{"model": "image embedding model", "dataset": "numbers of one to four digits printed on busy colour backdrops", "train_examples": 73750, "image_size": 48, "grayscale": true, "crop_scale_min": 1, "horizontal_flip": false, "translate": 0.06, "rotation_deg": 10, "targets": ["ink"], "num_classes": 12, "embedding_dim": 64, "arch": "resnet_bottleneck", "norm": "batchnorm", "hidden_act": "relu", "drop_path": 0.05, "depths": [2, 2, 3, 2], "kernel_size": 3, "stem": "deep", "avg_pool_shortcut": true, "widths": [128, 256, 512, 1024], "am_softmax_margin": 0.1, "am_softmax_scale": 16, "init": "torch_default", "residual_init": "scaled_by_depth", "optimizer": "soap", "beta2": 0.99, "learning_rate": 0.0039, "beta1": 0.95, "shampoo_beta": 0.99, "eps": 1e-08, "precondition_frequency": 10, "max_precond_dim": 1536, "merge_dims": true, "one_sided": false, "adamw_lr_other_params": 0.0018, "max_grad_norm": 5.0, "max_steps": 14000, "batch_size": 128, "epochs": 24.3, "lr_schedule": "cosine", "final_lr_fraction": 0.01, "warmup_steps": 1400, "weight_decay": 0.1, "adamw_weight_decay_other_params": 0.05}
Rows from block 2 of a small image embedding model, named by matrix and row number. Rows with one number belong to one channel. Each number is 500 + 25 x the weight over its row's rms, rounded and kept within 0 to 999. All counts start at 0. Numbers have three digits each.
After each channel's rows are labels from the 100 images, of 14976, where the channel reaches its highest value: "responds to" is what is common among them; "colour at peak" is the nearest of a few named colours to the mean colour under the peak. Only what is clearly more common there than usual is listed. The data: numbers of one to four digits printed on busy colour backdrops. In brackets: how many of the 100.
# convs1: 3x3 conv, stride 2 (model.blocks.2.convs.1.weight, 64x64x3x3, each kernel summed), inputs 0-63
# convs2: expand pointwise conv (model.blocks.2.convs.2.weight, 256x64x1x1, transposed), outputs 0-85

convs1.36:504528495482540496510537480496525546462471488492475481558468479482475482465524502531486508463450494457500458481497505459484519477501470485524537527503475506486467490503506467542496497489485512
convs2.36:522496548514502476489503498453510498526494507521490500474459512533478465534542502525480450489553496489526482512534495501519477508494496454512500470514488504511488483514478478497515545509504500493448519503463522484514499473554538508513442501481482498477482528
responds to: black ink (61)
colour at peak: grey (84)

convs1.2:485506503500493500551499468489476503500500509489506527521488476480473517536469495468489489468471511489538504474505462536475498489503524503476452515469458474503471480481567485511565481513542478
convs2.2:520527447516489499526529537529533552521496528488487511529512508496474492480502486511503468464516479487468524534514458537473515500505488512491527516523499478498489497559485467456483519481508490506495510497480494526502490537464456513472464479529464475484499492
responds to: black ink (82)
colour at peak: white (52)

convs1.43:486532501497512474502523515507480543536502471522514501493496542536477512493528515497490483500482467502483444476470476580511516511510517484465489507463473496494482563525532477513525537513500509
convs2.43:522519509494473523499499507528487533513519492459475500512510534499525504523501502520481496535494530499535496537507498479478498519504465485531547571492477473489511489535499483436514527495478474492475538477464461478530523544535510487474479484506504473499510530
responds to: black ink (66); white ink (27)
colour at peak: white (38)

convs1.37:492523526501519493495505495519493502540488536501547506475517504475520472511487562502510544500489547465531459506531502545511509536503498548496468486451543476469500492472485484505471513471491489
convs2.37:477520488501503496459498470516510497520449502528470532519510510498513462539508484488532489458538458480527487487507511516499518490524471520493486530504493528473488513474509484492513539500510511505512474490511485477493464475463500513483468510514459580547499466
responds to: white ink (83)
colour at peak: grey (83)

convs1.47:503522454499493509531478506474526505496513462476507498475510468516542538532497509460515519539542466477501526465524499492524477508531536503515504518491504447528551518548532473519497493524493477
convs2.47:497520478519495486509496502547491485493454502476478494496507515490489497511467455472508509513518481488548516471467462501485464513432514504482469511556534526512487554531500480518496505529490497501480519470489473458461514505491508502514477482488476492508523501
responds to: white ink (73)
colour at peak: grey (94)

convs1.33:519478539461476493512473530508498449487486489486494516496513485494522506497467478485469522468573480512523508521468478470517488480494514472501510529452487488463505518509484435512490532543518516
convs2.33:514533479522501501512538448498493509457550533478506463529478521459500510491498494493559525505494507482559512496503529473508481493489459501520515491550464519469520493433539503492458477480469530498513499495488492477483490545502491483507507460501532509494468524
responds to: white ink (39); black ink (35); first digit: 7 (28)
colour at peak: grey (84)

convs1.4:473527540504529512507508491509518490485538516474482491553484468527501516505494473495495503445477512471459460519496492489518471508521488488491522496497450521581530520475497528460493478490474517
convs2.4:551527488515500504513460485487458531507501525479543525500535551508467491515507494486509475491491494550491506497443481501493456506538460509546476490494509495527527489510486503455512515508495542530465511491528483526524497528497502534570493495546473504539502500
responds to: bold (74)
colour at peak: grey (91)

convs1.57:469557505505560501472485523485570502469477493486506476479481479549507516533491484491499452495491504535453524509502518499500499499520472523495483520531508505522532485488490549511514523462524510
convs2.57:514483550512469478494485480472495487461548504486490507544506523528470466534501527518471489513484526534512502514517505472524497532498500436498505475494474461471540474530477488491512498492529511501462519524509527458478465461540516488536520469503438542495475513
responds to: white ink (57); black ink (31)
colour at peak: grey (84)

convs1.55:516492497496540467509497468499485476497524511488534493524494498476501504492535499491542500488577490522494525500576495501531489518498561463491499546501489506485476521496488497498472550536487515
convs2.55:509484547511424466503526448513507490458473494480487535456525501497451500452501557453474540505479496518519492493486496529494492444481507496490481499513454496452494527471475511512460510505491483538483468504495531467505497469521490498494482524476555461508459507
responds to: white ink (90)
colour at peak: black (57)

convs1.35:464544508474507508485520522500518520484470506487514488505493490478496515474496447493537486532463481446504483518499549437490534464492560511462509467514501483520509494509479516524536506470509510
convs2.35:466514544532499489528497485526479508529522480509488498501488541548491497528530530519478464488518461486506512499535545523508556481502525517490463528471480520546534505507490552492516494488472503520527471553507485473501443483473480490514509475510523498497512530
responds to: on a plate (67); black ink (53)
colour at peak: grey (86)

convs1.6:526497515519524521510505512484485488519537509478504527481484544523487532543528480492484487545496487532475483536477484486518475501475507514556494467489536459559483519501507496512518476442469474
convs2.6:498482487471459512475474471523527533527514476473513455463474488509486526481472508527459458529506506507452532555471499518502482499465487505512486536488519470469525475519498522520495514506502492463493477509506480502506512504540484463501506530520525502494480515
responds to: white ink (96)
colour at peak: black (73)

convs1.63:488487494484500508499491502504485541540471496583483493485483486502500480476522561484454471446513476476503465462525500514530504522494468530532515527493505488489516511551529525496521493487491500
convs2.63:487491477493475564488513504509569531505467435530464442513482496464550459466506487492483467493535538523506516557479479522512534499521501529476540557457473474466469455496506490499464440502489483497535494450498490463493431534504466522474514487506467497504479502
responds to: black ink (91)
colour at peak: white (51)

convs1.27:481484516479505509530513489529507516518470488512486504472471499498520508516557484525475500463569476475472508492557458507508509527490508498518491521509513496497487525567522508501446556505493500
convs2.27:562468482508502555507506448522475546523510486496488512459507479491458527485466497512472535489469493504538541501445496494496519499523460529531490472498551508454501481502488513533494548512479512454465485516536514480571519521498426484502538470490507495477524451
responds to: white ink (85)
colour at peak: black (68)

convs1.18:488563483487497482559489484497464495477529521504543523505479531504519477509499483483482534457473450533475499533506494510486469501506453479491452526474514515489499516511528494518534472513471473
convs2.18:542483486484536471504497506499545515515520566501500497506514488489484513485511506492513464557491518492508518493515494424487480488501492550483466512541471502502510541509510494530490488527516511463477525532497518495527487525527467497509475484479499475530476512
responds to: white ink (77)
colour at peak: black (59)

convs1.8:485493557518491492525514515547482518470491502521455504531504517461529511517499504463474475536467498468524501494473506461505531486503482516498486559491514482504448509514546544483505499464527514
convs2.8:526522516505493524480481500470476481518500523474479487477514502516504508510563435491474487495495476485481464450545452519503470535540470475486514482507464523493516470482502487502506457494540490457480523507454525482490508480507505523486490461491510516474498512
responds to: black ink (83)
colour at peak: grey (85)

convs1.30:502547505508492510519471550472469492517498505511499519483576504503506487488483477472507494503503505507593537473465503520485481462491505526462522503494451498526506492476494496515513483529515511
convs2.30:468468487463490476510543523492499575491470505478473455536480534504502519446497491479509503478468487505481497509473491506486499438457495479496513501504481513501531492502477523537447525523478480445504512480500537476508484486552484500490547492485428514505506511
responds to: black ink (84)
colour at peak: white (50)

convs1.49:496496511482531459497497492519506500469458504480509456502448489452499482473485483510479504493545521508494493562515447511510518564498482482515502489517526505477503518509504543510481543486542523
convs2.49:450529482494509471481520507522478482459459493517465487496527526501460494484449558532480477527449500525491515480517503479478500444501548511504517488517491492492500475519501488502516494505490535451522467488514516507512505479523565482542499540498492500494478509
responds to: black ink (91)
colour at peak: grey (85)

convs1.26:480511490501474542467517467519524528466525501509494489488473517498491493452485478504470453523429467520488517525492511440540502489532501496506492516524460489510508481530519497527547521515525485
convs2.26:465508459531506543512466439511460506504490492423468501505486520482545527537485497517485483506499500469464515515486503517512516503528516489504487526467519471527533501498517542479499487472489555503484528497448509467522502502526514474523493499505483519451491512
responds to: black ink (88)
colour at peak: white (58)

convs1.3:507450463491497475508473541497492544498533487491514501478518450523500503495507505474496485512508498485515508494507455489536509514490492432511492563559492477511562485491513517459504493511484511
convs2.3:530497484523496478560552548542487496527496501465478471503512481483494494505492477530483527499497443473500520533519504532492481500473540519474500527445485531494470550458543495484478539472460529490483489471486492521506582526476524504528461514464499501527452524
responds to: black ink (86)
colour at peak: white (42)

convs1.24:542472470522487532489512471491502477502475521501522515470489483488519579511508480485505489511574499474518533519516468494516516512474559518489495483493483528491452517507504484496542517522478495
convs2.24:483500486476485561482550523485505474543481475496514521457526489505451481493515490471481487503528528469484513508535520520471520503508496468523479529529484502512492509464501500489506529484494508497496460496474498490483517467485484526484480513471517488507459499
responds to: white ink (89)
colour at peak: grey (90)

convs1.25:510522536499496463535447455473474511501529498512538484493469498501490530480504516482491507467444476476479466519487508480429510488494464512524499506496501481515502498486524440539481476483500489
convs2.25:514500554495485485500490542507437501495572498490553548547497534489498459516540490490492501509536519498470467513505489474534511449513460507498463521522521536529499487496517484490498523478465523526526505504493510498495527502487516511505464469529499536515486522
responds to: on a plate (94)
colour at peak: grey (95)

convs1.32:518510533500575469504506509517558455501498499488487532500503461466509467481517465486502475510511475458499485496506485515499436488499565479481520513516506538508490514526507508468487505503486471
convs2.32:470488513477507502489545516451480530556464467489500526500474510468451492469477493547522505530493521466531492536560492504514481484486458501527506490508482480516493516466494468509490504510497539480531524494486521549514519484459478495485481520506498480523510514
responds to: white ink (84)
colour at peak: black (57)